{
  "train_examples": 78125,
  "hop_length": 160,
  "spec_augment": false,
  "targets": ["shape"],
  "norm": "layernorm",
  "channel_attention": "eca",
  "scale_shift_norm": true,
  "attention": true,
  "init": "torch_default",
  "final_lr_fraction": 0.01,
  "warmup_steps": 6420
}
Rows from block 6 of a small class-conditioned spectrogram diffusion model, named by matrix and row number. Rows with one number belong to one channel. Each number is 128 + 24 x the weight over its row's rms, rounded and kept within 0 to 255. All counts start at 0. Numbers have three digits each.
After each channel's rows are labels from the 100 clips, of 14976 (inputs lightly noised), where the channel reaches its highest value: "top examples" is what is common among them. Only what is clearly more common there than usual is listed. The data: struck, bounced, scraped and rolled objects made by modal synthesis. In brackets: how many of the 100.
# convs0: first 3x3 conv (model.mid.2.convs.0.weight, 192x192x3x3, each kernel summed), inputs 64-127
# convs1: second 3x3 conv (model.mid.2.convs.1.weight, 192x192x3x3, transposed, each kernel summed), outputs 64-127

convs0.99:136145123106159101124203129106111103108142146145145084146163091082123144105115101119152121169114123130154112093108153103138127128097131130160161128091119095143095122131128104148121090091113118
convs1.99:155106141144131132159019030121147150140144126138122159131144144136132127131118103147119117151115122105136131134096130086062110152105104133110148122124127141158116149112158134130103145119122143
top examples: bouncing (98); rubber-like damping (66); size: small (65)

convs0.127:106131136114130104164120129085172128132103146119138105124128150150112117106154138133130108155118147106131121138123146128071138135065088135137150138068128129157128151098145133140117167154157119
convs1.127:148129115134173138166084121160115126178168107144127169136148110125146160158117154157135160113129139127178132112150113129161121138154159131113114119134133095156105095085140140156148121144111142
top examples: large (83); text has "noise" (54); steel-like damping (53)

convs0.131:135115120114138155113071119112131104141173157122094129118113105162146170099124153113125159129133135130186162176145117156145119144090150135137133142124141122138139138142089181131128115083138133
convs1.131:097116125118138112143119118157128154081141114153148142105172124120114141140115116131129084136112128125114132105124121061090144122101126131158137114110108146123127095135145133147160106163151149
top examples: rubber-like damping (41); scraping (40)

convs0.16:058116121112076102112078106110130104109131118126130114115040140140128126138108127151100148084126149114102129150107137140102112127160124158106113124123110110076110131122126119144087112138092088
convs1.16:112159136135101121128175130108120132126129129130119144135125126122104124129126132130105127141129117124135129097123108087078131134115122122141130156143140125165118062149143126107123088129137139
top examples: small (60); scraping (50); wood-like damping (41)

convs0.151:135107115129111083112132072135075121134079117101103080115114144128136098107161115142094136119104098108131073080126109135137098092119104118096129101141133128124154108128106117112132121097107138
convs1.151:128127158137165155095154110128155126071116157117137118136156104136164134147146087140102114067071082144131137149145188106132144130142108129158118143112130146137132125130141109150132123142141123
top examples: large (98); bar (87); one hit (44)

convs0.97:165161153145173146143123135160148173086156163120115151098154129139143149151115144154138163098145176158133142119128147112167134149179097178128152135152151124108128117135134148169132136131139123
convs1.97:083110149140144160141169116160142103177151126137113101113099171154145132133152166141155114124137151138164129136145146144141138133138151157088136163129140105083120119137146128210102114150148097
top examples: hard striker (100); rolling (52); shape: membrane (41)

convs0.77:149167135143153162169133139153137102132142128128101148137136148125133159124134143119157144115129138150158135157117166126126129128082145168127114113210119112076122160141095162143189129148108123
convs1.77:141118092134081123112126131138135130098122122110110133098123138122127111093154087095119096121133124082113130165129116113100122131109092147135146110133138158127146047126145109119110127117117148
top examples: hard striker (97); rubber-like damping (54)

convs0.129:160126156116158106146122137161097137094144160129121153130155145079139145121090122152112145157148138137184129128105138098154135126127099154144119134109147094087131105168151122143141166161146154
convs1.129:126105139120135153138189140114141126132128102121119089170110064188114101117144145148158106138134124111133126174165165147095135177140142190120128139127127138126141181121152106137124096113120095
top examples: small (63)

convs0.75:133127095142145125140132122099093120131106125153113114147135138125140103113147129115117115131067095158129108133129093126127050117100083085129112061116102117146130118098082113103102154138128128
convs1.75:125110102158116130081137138143150157110149161143120126134129143126150059168120102075157169112122143076091181152078106107106138083154121099129143105122129139120158142088113090131127115098138131
top examples: round plate (100); medium (70)

convs0.54:149115116114173133145174097116123133106120116133092158187145150140122175129124157121145121110100090135137179175120123166177155136136148140123110138157124135165163152123128144054135171152132125
convs1.54:093116139159138105140134124136177107162146150105103139117135118132151096118160184115160104146091152139113120116127122122130143175136107178167118144132141116117126187137110128098100149113136143
top examples: clamped rod (100); clipping (46); text has "clipped" (46)

convs0.191:132137156157111129208164177166138148130144110192190128106155130150135101148139137178161163101131150137108158130123138133133149177127161145104130152153154149110135173135102132150154119139103136
convs1.191:090102100143088123144112141102116155093102101138104121148144144146093116151136103106132143113118134111066089157167114169142079136126125155172113120108100159129126125125128113075142110155128113
top examples: closed tube (100); medium (78)

convs0.108:163108105099124100146161145160152138154164134159144116101120143124161118137142107162189132129130143109165111092098129147146167135160122134101154145106156152125124158142122137116149156150119129
convs1.108:138129105128108153126121136107113134068100120101166174149159121113146191142110138128115082152077123134151112137118125101138178090112162165152120147156176154120121118136097111170164076175103139
top examples: repeated hits (96); membrane (39)

convs0.14:116095128119079071081138149124137117107085112076136132098111128130093122101156102137098154147079110110088121135125063128126078066124145116122128042125131139113142120129130113107085114103162142
convs1.14:137086111098093107106145120120080139144160145094152166142116158117115154130123146149091173162179099119137152151092124148135111166136156113100129077114132162132134123159153120143122125089135156
top examples: small (100); one hit (43); ring (34)

convs0.39:138132137152116121119108156143118141099150129127129148127129022094150106113149129137118141133132168135140162056123139129116124136148138133125146146137129136152127138147139097130097149114094130
convs1.39:137153131107102113132121000123112114138134125141136086118121150138126117121108135120122122125135096130126122135133114138148089150140125093131106113110121112130119127150138134090153115128112092
top examples: reverberation (56); text has "room" (56); text has "reverberant" (56); clamped rod (31)

convs0.190:255128132143164115138083135131127140136118127128137115142145146145147150164123137128148127102134149122111130138144135179141123137138158140123127120174146194125198144153126153143141160127159180
convs1.190:139100156140174091137111047128128143121114133118126174108122131133125118130109115132112118122107121113117115133116136118127134107124126121125131101137114031061117088145133137104010133139130134
top examples: scraping (94)

convs0.12:116124129160110111110087162129126122112135142136097147123102082069137138128113131138108145098132143132149126104109149097109126133148148100142110135107096169132100140141125123131142123117107097
convs1.12:139148145114113144116135005102134152133118133137148099118165147110141145118108144130137121144116125138135130146137111115140091135123121106138144127127114115134157107151136134138000140125117163
top examples: scraping (73); steel-like damping (52); mains hum (25)

convs0.76:120109095112124126062135110079135088109134104100132099107116126130125123094073149152122091096056104103146093128153098142095144135122091142126100083124123118118132092114073122072106107131133130
convs1.76:128155118105134128084132139066114134075123086084111135129138133136141186162131096071152101113109136113082069172128147148128096152151153110122137157120130138129134146165123085156112131080165131
top examples: round plate (99); medium (62)

convs0.10:132108081107078140124115078109102148093119112143130140122133135126085083109116067115130119133078085108082140139120071079166127148143128115113106092142143125121130098139147129097132114133111124
convs1.10:171180134125131127141112135135122170114142124169156129142139112114140193189131153082100106080138122132108115154080086130132132150129148103137121135204139146137120143161130135159109127147177137
top examples: square plate (82)

convs0.36:140131094132133136140115118127108123123126105087104109105085159123145108121077112090107098137116107124107091159125113151116118122136116130130138118170106095089146061135107104144124086174121105
convs1.36:110108128133125161136107146124138120128140135161118131109116106083140148117174123168108133113134136116158101088139144137078126129131125163131111148102161220210076097136121131149111139123142122
top examples: repeated hits (80)

convs0.78:091173153124160088136144160129127151153147113094148113115184151081136137140123116168106154164152128123122132117111148125129121138128095126153136155117160179156152109129154125148124177139149135
convs1.78:104160131119124156123089143178165112189139140135114132136115096167147153115155171146154109102151139173125147107159127147121115138117088156127143153156123116151125128114102137158180122128160147
top examples: steel-like damping (60); bouncing (44)

convs0.31:125113137102096120065127130152096124105182123112119131148090102137134139146160117134113139118157188109179144197085147148129104102138146134118151182078129145090146145150158151144089148106181156
convs1.31:111134146109138140109149137112097131090100168121141138117082175129131110130116106110176091115060099162077142158096135158145139190108097104122176143105114139130118169129108138161146111115125118
top examples: bouncing (64); white noise (36); pink noise (31)

convs0.136:142146125073130151150154120129110117165178124120093089107110153135084175147081105145115143125143159131120173138098122151158148115142124154105133131131162143185143121150113135148140138165095112
convs1.136:131146137122135170140132107146144146116106152184166118155149093131106186134127156167141141122113157139132153104135131105157119137171131133135099137148100136104151137136137126086114144112121088
top examples: mains hum (100); scraping (43); action: rolling (42)

convs0.80:143187139111144144136125207078143139101142157125163085136102140140156168114095150125156156130069138144174128147138166123130154163130137151162118193148130131117139127115089107149125190144129137
convs1.80:129154073110128083085110127090114101089111161109112111102090149126100116144129122095151136127119087135145131151136095148158095127124128127157126093080135135155123135109114061138106184118138121
top examples: large (73); square plate (59)

convs0.23:158125156142145149102138146205113129144174143158131174148135140144133131117147102096155137128129147151162151155133123112130109102170103128132126106172155114136133148154113168174136166151138130
convs1.23:143123147121052120118136124098088136115140119129116151129136128149099131162146047076118120131103100086088154128117110153133164105137101109116124098132121109118105108181138109143117100146094138
top examples: bar (100)

convs0.62:134143150118152112189135147132135150131175087158119159123147163151133152168091117147168147125148131141083128138112164101125154127149123171125159141114101116116158143147172163117147128156126164
convs1.62:148106089081111073134124133089138107098109072119118139144114134133135125123157105134125123123110128099103118135116070149145095092110158104100108118107141112132098093124130089171145088135100103
top examples: pink noise (54); steel-like damping (45)

convs0.32:143152189139143188123125113088124154122114135144140129132104102144153132128101166074186143112137122144161127136114135126164117119108119166113119124147153104171113156179104146122110143085158124
convs1.32:095119104152114145132121090154113110134123160143144115120063125115092167116141118147127127116148130144144132121155127122143164135121110090165097124170137137126105133141138114130122176106101107
top examples: rumble (100); rolling (44)

convs0.171:148162159086178181095154122138129131115178138141119175128146114174139132149121166140167133117199166125175124106150116108103142152131119151142152160131123109117115140143098158165138196122152135
convs1.171:147157053162105120142120134096137144106150098124080146123178145155096147149123127089124108162118147147153138138090090138134125089108164107131113085130153149155109092083150115136101144148112155
top examples: membrane (43); steel-like damping (35); string (30)

convs0.18:152162169164126137136125143172142130164154140145121107144146135111180133137141127164183105126149127143151129123138114117154131139173137168097160131171116143090131151208141128154131183127110131
convs1.18:122151115159143143127126127144142104123121150132165151063084136100138118122136134148153108110117142147137125123132117156175147152107137139086139166124098147113119133137112124116137134136102102
top examples: muffled (low-pass) (100); white noise (57)

convs0.140:139116113097144085113145161158130136138145113144163107116135098157136078131133136153159121118133159103197115138103088144158136136126092095096152142121125093096122107145141106123100151176128114
convs1.140:110157156152156097111142084143080093139139150145148172130099075120106167100135125118113142115126105156101128097122114104097156113144138098119146157132105112155154182087159138106152147130122127
top examples: striker: soft (90); glass-like damping (36)

convs0.19:133151174123152124134133128125123150102169106136185123110118103110128103173139121102120132131154122132100079155121123123132121128106142141104091140150128136102129178211143097148121185095120134
convs1.19:097128160135180156125144130157113138146137147151137164154153134093156145113145139141135120113137157142143136111146125122148139120173124156135155112146100158124155154116109121138127124129157126
top examples: rumble (67); one hit (63)

convs0.105:147108082137130099165137082170084149151078137129127122124134121140129094158146076167123136167216153098133138110097098140123169124125135179102119120128121151129147129138134149154147125144155149
convs1.105:107151159081154123083141131109146140031133150102116120134133118116127136125126133164155098067060068146158110169132167110125108119124114118184129110114128127105122114114128095118112099136108129
top examples: bar (95); large (89)

convs0.56:126118108145110134122150145112152115120178171120148155117125148156127102134139092128120111130134136104152167183148149139153126111128126138126151193146161121096126135084133162120153179154134121
convs1.56:127103053123113122127137119138159172081114091131121123144158141147101122116115127112138093120125125120149109141104114127140110102131125134110118112117148142119103158083126051116115086162090093
top examples: string (100); large (90)

convs0.79:132103112105122118099132061121069144154141123153138119127134124126143137108141107125099115147024098101111142131113102135093084079121101121119070161097131117101143137134129146105097145111129141
convs1.79:133094141164164082097147123151139117089157172167140152130157107138121137156136135097106164123100074088115156129088093154112142090207130179123113118132114136120156124076119148143115111134135117
top examples: medium (74); square plate (51)

convs0.63:103116096108155152113132109116123118146137134145148091084106130152115129128144125117124145131109126155136146136165136136121083127134164161147143129135133090168154141107108119124147115135140129
convs1.63:126093104143080132123141110141137136150113144150152160139142125123125150081130114107124144133135107148150134136135165112144149153130103066132095159124097150127158162155134107071117149113125111
top examples: closed tube (47); ring (45)

convs0.46:140179177155134177136124132133100114128122167162124128134147118126180131151121169166104134141108128088135136137115117147125182166155135157133135117159131121145127150159095179136120136131161127
convs1.46:147119153083091123130126145080108163123142137124105129156143127111154119159144175156163107154130097091082116142164141119132137147102109122077140116116114127116138132168114081114147117098136151
top examples: square plate (100)

convs0.40:138077135115112119094126113101125154157078127109122132125133112131083085086180091109113148146111117156102116103126102136134085009105123090112121094143111128112137092133088134131129103078144136
convs1.40:124138110093185165142144133140139139144078151104148147133123111115094143130114071163122137083114078103108180114152133115118132147079138141178125171152166125135117109125115088156118127146086095
top examples: round plate (100); large (100)

convs0.121:148142140123138102124131076151162112100097073112115133121144150102082078137106155098140113133089080141096097147115121110165129124102119093098109102130110132134120109093138144097138085114122146
convs1.121:143126118113131134135142152132027183082094112114148136136152139148142157118142113095090146166140153107156137101093081158117126107094123138114152100113134133140134128149105124131135132148130124
top examples: small (100); membrane (99); striker: soft (75)

convs0.66:133114126132151130150131046130133135164050112109112115123133097110120093100150082123113131134110145119111088082142115168100115150143061090120109047134113144150147111154143114108118120107109147
convs1.66:105132119111120087082152129116104162087052135114140118136119127163120147137121038088153132059106148130129131142106086141100119083130133132125135131114131156131128087131091124153123103139113095
top examples: string (99); large (92)

convs0.122:111112122073125112134134128136125107138122100096129101094082131117109126126096140128120133112135090112122128125117119148122144129098138153112119124138159117164112122100083098159159125128100114
convs1.122:126139108131110126120136137151109084129130092142155142064117143119107164071112110136134132139094134126104134148143118135120125135122133132173151087120076166117136099111131123125130149141103133
top examples: mains hum (99); rolling (42)

convs0.182:122118112115106129095139143082117126101106129112126118117145128135113135108121110110124130129065068092101097105129091107158066139103124107110102041122146131140134121133110148121081098124128131
convs1.182:127184143104128115114158141140160103130147113120124117153105114137131137164139132118134137139150174125177142153101123133133090095112146116178096089149162150118120109071166134137115105113128128
top examples: large (86); bar (55); ring (44)

convs0.166:148128096132115126109135078137148133154092094131110150144132131123087091094130127108129107129061096135119130091119086124159074157138107079095093081129139143124139117139153140121116113129150134
convs1.166:165128090143082092120131158101064189090070100155129155145123141128121153157139073109143096090117139148098140139092114109117138110106147088106151155121117156129132095137108105116123106132150132
top examples: string (100); large (94)

convs0.150:150179151128135148139112113097136084145121128144143136145136145189121154117158110118098122148132120134154180138147132114154106147131129140157094136143128092175110152161162130115137137117179116
convs1.150:118128112133106177097117107162071153116139153171103127102110130111112138126128154151131128140173132143141185113134145137130157129127121107152098106155117140137164151145098129111116135084147136
top examples: muffled (low-pass) (93); striker: soft (91)

convs0.84:148127119145122116140148023134180113143070101095091129137139109125121122120178101124146122168128103078145126105157078130171138135152127171098166089125144118128133103153131130084155135137143132
convs1.84:136115104126104041094131135115087157058051137141134116129135140154100144133116023100115123069115123121078084142091112145110137129134130104130128103130118147137124081124109103125128131137129139
top examples: square plate (56); closed tube (44)

convs0.106:138130112127095106115106162155127123138157122111113125100123146102140129145081125150134155119141171096149151134115166153096169144151108147114126155140086163072132130142150093166120158157134129
convs1.106:106122073082105101130145142109101133101121095086117118056133112134091093111141108090093107126145093092092130121099065120126142123114117116113159124086152129137111137124112119106142135119108116
top examples: steel-like damping (65); ring (31)

convs0.34:117119094120106136112110131125125148128141134123094133132079132157065135131162131111091152143152122124108139126174161132100119124140151088128097145102148132147116080000148131039114128125103116
convs1.34:132103118152112145150136129140142053125105138130156119145153108145094128110149127158107138128133145113133079134126129112159175163154087139097147110136115138110137104102106131131151136130142126
top examples: thin (high-pass) (100); large (77); clipping (49); text has "clipped" (49)

convs0.148:161148106138138140136130137157146126103159155131128108124131121108143160154120127155159147127137127122135092097133126119127136132124129116136165098112142107123106131145091179103168122097151135
convs1.148:184102139176130154136108128163158113172146163134109157147136135118125185091106151133113145153127138147155127098159152124106167160141158134143125172149120146182120176132159131071094104153137153
top examples: clamped rod (58); one hit (45)

convs0.187:132093144112097090171123158144168116154166153107161112135130123138111160108132066138111167135084094108145117129087120086155096124149148141117102063140154137140128131168138122134150119139142126
convs1.187:126150126099171106098131133099118158121098118079113115184125130124116106161136144171160126124149095075192139145112137124144148177117177142151107083077111143126112107137160122152135113139104149
top examples: large (100); clamped rod (68)

convs0.168:129105072109080118089139090073103144141031123139123136123120129137116142109077111110116114109137077162123123113130148130114141118098087145103072137152139121103119129130116126139130110138109138
convs1.168:131110076115134085110150134134105163107050132126118130141119112115095154099157165177156128049117096136111083161111119143120122140164175111107145108157134139136146126117119106147116122169138154
top examples: large (96); bar (83)

convs0.4:149171125152161119141068172134114160123186120101113150111108166136134096154118128165157138106133150149134129102126112087135131144149118137152160155083108103128187139127135140133116162123102155
convs1.4:048133134150131136126111151141114106147147140134103161165146123168111105112112144139124152125142141156124144134133155099134126131116112166113144130176116124130085110143162125129170156141174093
top examples: action: repeated hits (54); white noise (43); pink noise (42)

convs0.82:157094101117166196127134119186140109138168133144102104141150120142090185112124158146131152118131134123088146154148124163118122145115143130149133150120137156137135148168103124119149107147088133
convs1.82:132117098155130115132142135127124144095135115103124156114071146160165122125136133128127124160114143113142131080140140086117138118132160138122174096152094140127164132099102124126139135118144129
top examples: muffled (low-pass) (96); clipping (26); text has "clipped" (26)

convs0.178:121128125130132132110126067108110061107111137115106128116119106039094136083132131065114077126109054139115100124148114108113089122113151120165137119119080117115126128107113131049127118116103121
convs1.178:122120118132121139118058065142118137143125070166132134107134133140133125111080116116122145125127129146133132133123131121138146112139119071146130086130133136132129112125130146142140134077153134
top examples: clipping (100); text has "clipped" (100); one hit (44)

convs0.109:000151129116110140124166152140130145125145155111155138147117076119125117116144136149122139155131138115131130102118133100133141142086120155115145137137117145136072141123129118165120157088120088
convs1.109:149117143122127125144146038121129113135137102138123141108118149144113127130124133124106139124142122129136131123136133138080125123141145108144118138126128043004123114154138134093054141127129129
top examples: scraping (76)

convs0.111:143124114142122087200127082117114134142067125125146101111152109130166155134129081109129156139146124156112137079088105124129112126131122139139141145122132134138131139119142061096130132102151139
convs1.111:114122083114146093130138132130159154043062149128117134137133140142103159147145129126096122109110088157088100148138154165123067101141133133126154097102115149135134123106145069130117113130133122
top examples: closed tube (100); large (77)

convs0.153:149125134126170097106149121132120128116112111098124097124160076100129137123147122064090119146124130149145113087119146116125122130124122122119119108124136124140132106172119127151137144108170137
convs1.153:139157127145125136123090098127140133140101131130131085123127123160120153127116129171137150114126128098142130156131151143151094123116093113115133100133107108122130110098147120137147102163090107
top examples: reverberation (59); text has "room" (59); text has "reverberant" (59); action: scraping (51)

convs0.152:151109120117184165134107112132126130160144135176105146143150143146157151134119119151142123135131138161092118149125147098148132113151159152160150153145119084131166158161124120131119161121140149
convs1.152:132101175114181140156149142114112155147102122113171120145113136109162173135130124162117122134116144151149115106155127108181157160115130174116118143144138194110094176103154145103160171112148113
top examples: rumble (77); one hit (47); action: bouncing (47)

convs0.102:121106075081136106091133098134174128138105110095094130103105143129145112129122083115138102114123106117122081118121066123067160070106121104087135107082116131103135147114132071119127134115127129
convs1.102:134109121112077119093145132142121138110156130089106122153135124158117078112113080085180112077063099149115150161144116125115136102101143113096164156121124138137122133146106102150114109087139134
top examples: medium (71); bar (62); one hit (51)

convs0.13:137119103145084141122131109138127125111123084131120129136115131125156126115125102107130127152085096109118149132130069075168147170144104082119096063122154127146128115097148124091124132118133121
convs1.13:115098137091164178097148137114101116140184130158119139160146131152161147150141146077190141096125160072110098130054112144110185089133114104118153119123110143119151153068101144147110109085184144
top examples: small (100); bar (48); ring (46)

convs0.154:137126148142099085128119119108101131139092114106154115135093121137111143146133097143117158170172092118097164097120116114127154168150159149140155122159117127153148146120146118095148112146167140
convs1.154:136133135078148131116117126097168116069100156114107142108097135127164151119108163112156136086060091161126162147134171108133114094139116116147117116134131103120104141100106107187132130102153106
top examples: large (100); round plate (81)

convs0.58:133148101132112099129138130069126103109160109081105112125097136126126109111082100078125104129124100111104114159114139111118118125117098118150150117115100071096085099101123107155094099129103107
convs1.58:142071113121120126119073151135149125114138156141112143110142136069130138115164119132122136141145110150150102087135122132088136130123119149133122130109171207213060124133162108154161117134127124
top examples: repeated hits (99)

convs0.124:153127094135104114144073135124138143128144103134159099099131128133122139140093101119098122085124138106087106143157119146160128128118133109146117129126120055073188108127109126145107067123131194
convs1.124:107106119121098110109145136116141110121132073108095148128100131124097138117127126116129103119133116119116137118122104111087149119107104160121124117103131135124122123136139105129111083114106138
top examples: repeated hits (51)

convs0.81:135133123109104092073136128157176114141123121118135164178129185148139143131130099159109131121134169144159111138112118133128128153117139151140114181145070133127133140124135119176135132134150132
convs1.81:131097133133101129108136118117158120110110144115132080130127160140111105138141131131132094130110124152128133185108131164132105124097126164120127136137092150138137146136130104108107110144104100
top examples: rubber-like damping (96); reverberation (88); text has "reverberant" (88); text has "room" (88)

convs0.41:061175107114146087121157133155134146162134144127142113123136143117111151137098118150121150134134141113125121138097150119136139149124148074156160129111106071069186136140105117168142109185136178
convs1.41:111173145153143117137142140103146130152108177134085136195117084133150159101136142128154135094134153141101118110120159128130149138116124131096115122134147139197047138108135136119138151129161131
top examples: repeated hits (96); reverberation (68); text has "reverberant" (68)

convs0.133:142107110129123117134122130129127159115142157136129137131152141098136113157074152122106102089117126113141119133119117138137133134074130132099102136132100124136133141127138106145145112155119133
convs1.133:129079140120150133144114135129131111140120095164152132095107148150102114132106125162117121131116110123120147158112138139114133128134131117143114154131155149133117109155164125096130135118107170
top examples: scraping (44); plastic-like damping (39); mains hum (28)

convs0.53:138133139115081136107128077130117112131025141139155127148138134148115127119079100100150133137100055105121142110125106084149122098140079132113102119146130131133138159122119157137116086138160136
convs1.53:154128086109132128133130139110148148045050111115121132135096122104148156138140168137167122139134154099093120153117139129131121134155127147125107129149125148110130126085133149131123113142106128
top examples: closed tube (97); large (92)

convs0.47:110180080121126102138168118146178149115139117161146132148120160136134140181142136104158153154083142118108099124145142135147144153139131164131165128169162133089134107147147083130174125150175126
convs1.47:112081109113105114130125121136134131111086115127102127112151144103103107144129094116117095146122091136099114101155117146136076128150117128126142088113138146092149078159120051112140081095106116
top examples: string (50); mains hum (49); action: scraping (46)

convs0.20:130124117143138130155135163152105129110191163137160132164134140122121078112159163141173138145104116076150176138109096130155136128150126169093119122137120143164117140132141128107107214119156117
convs1.20:159121088162130118113147156135089144100051175122128100147129120121164146134135059100145141104135104174129089147129142129157091135123130104096132110136133139123145110116117125137126109107140122
top examples: round plate (100); large (79)

convs0.30:156196173152128119135129155158138138126173126159150133164139161148141160129158142125128137088086134111091170126127141151135151158142155140157136152147179118140150137139156125127133177160135131
convs1.30:113135116125106089126143136108123166128115089108143120137097112099117124136108071066137113121139125140120101174137057153144081109134122106141104099087131130099112128129135129147135087166106144
top examples: closed tube (91); large (90)

convs0.104:148105140103141126131141162146123170066178105102112096175149070055100134132113111125085164140160150127117123100098172119184150145108103172125159158082166126118119166108113129165129205145141132
convs1.104:144121139110136132108151110096137124160093085150141110149137158107107136129146117126114123112175125140133145100105137133166104143144129118135102141157127114136155111155098114042126079101166116
top examples: clipping (64); text has "clipped" (64); scraping (48); clamped rod (30)

convs0.126:159112122114134146150167136133124138171151158144134139156127148132166138163154174135193148150138166143125109138124150114127102137192106154128127142112128151137150100125131138155106196109144162
convs1.126:141092116138100144115147145138124129113137129136129127100124157127104132144123125116106111160120126112147138142143126094120104119123134175140100088120136152128156096169140109107104154128118161
top examples: repeated hits (94); rubber-like damping (67)

convs0.160:115131111104151108104130088118121143129130119121097124141127132122108109114116167136136101114095126140154116138146141131116109051119120153125123150113126123094138105118114123056106116133125131
convs1.160:129135115081126089106136119094085138140155153106117149156158130146131107146136105066146135114089147138130137142095095141140103083122121124144133086099134125131119115137131136169110114092131155
top examples: clamped rod (74); one hit (44)

convs0.183:138118095102184127105132118098096157137103104122096089108120131112128092107146175135151075139081114146109073133155115161130116153106119105120111076095097133099125092095149157105119124101063131
convs1.183:136148156096144178127146131105147131079090161138142153146130127174110123177133073073178104162131113125154122128091121143124147103104117152127171080142128134130124120166116127167120123140122150
top examples: round plate (100); medium (84)

convs0.164:124143144155145161134151123122108115133094151165090146129112135139147118138170117172134122125158102177137142159144131143149104132160139093109144108142151114138081135118108158140140127111133109
convs1.164:136110146121154164119121118164153102182162162136130115126130135127158119106123173144141124124102145104166165123135155133168125123136136182176134128099123111111123133142134156124116165138152113
top examples: clamped rod (68); rubber-like damping (49)

convs0.21:117087137135108144118134129144118124123142161140136159117099167127171119142152132145144146124137137143140092107168137186148103132095141132104141126141127128150086158170103140138163128111147097
convs1.21:172137103110136163129079104147128189098122112114144151112152120149149144094105143143129114104127123117110159143126100126117149153107136140135122142138131112113191141133148155042032182096162149
top examples: muffled (low-pass) (46); rubber-like damping (39)

convs0.59:133149180101139141136143142142120108093155158125097151143102156147118117103159130115162144173138121137161131186115137145112141134142137112102177141138119121108130160107151124148153118150157154
convs1.59:109085150159132141141091131121138158128129135144124117113124108148143111148160111122125185113110146115133117137119103152157133118092105171091076162147145121120137131118127131177144118144132094
top examples: striker: soft (79); bouncing (57)

convs0.146:128135116154180119174127159101157161153167119135080141106144157164140116134153144078126110155149142119164161143102130103106169151131120123139153151157161078143099104139158166147164171134132102
convs1.146:104089125120150140123128114193130132106125096122127124144110119132150083139145113157140155109141158131129129138095129185113115138125140168157120101149118125133159145144118074175147135117128112
top examples: rubber-like damping (54); clamped rod (45)

convs0.1:134121100131150088105119126116153135129000092133127122151127143117121093113105170129159112143148099098096114163143116129125131102091115117132115106107132133158134135093094147116097091117149147
convs1.1:148130083103130129122137138117113126063000146116113133149143118127166144140145109077146114123103123090085135144119146138133071172149147129097094135120122155122111094092136127152115122101139116
top examples: membrane (100); large (92); one hit (40)

convs0.68:136155142143165087122122124138104146099129124161140128108138114150135143142155147150164164107118155090139161150131133151106108134167138170150131135160154128101122115143134111153148141150147123
convs1.68:176119144147146143110099088092119139081076158113111156127106121131203177148158149144147125114069140097162134122133126148114136137142155152127113109129144116122156124110122135158111102099136130
top examples: round plate (72); white noise (41)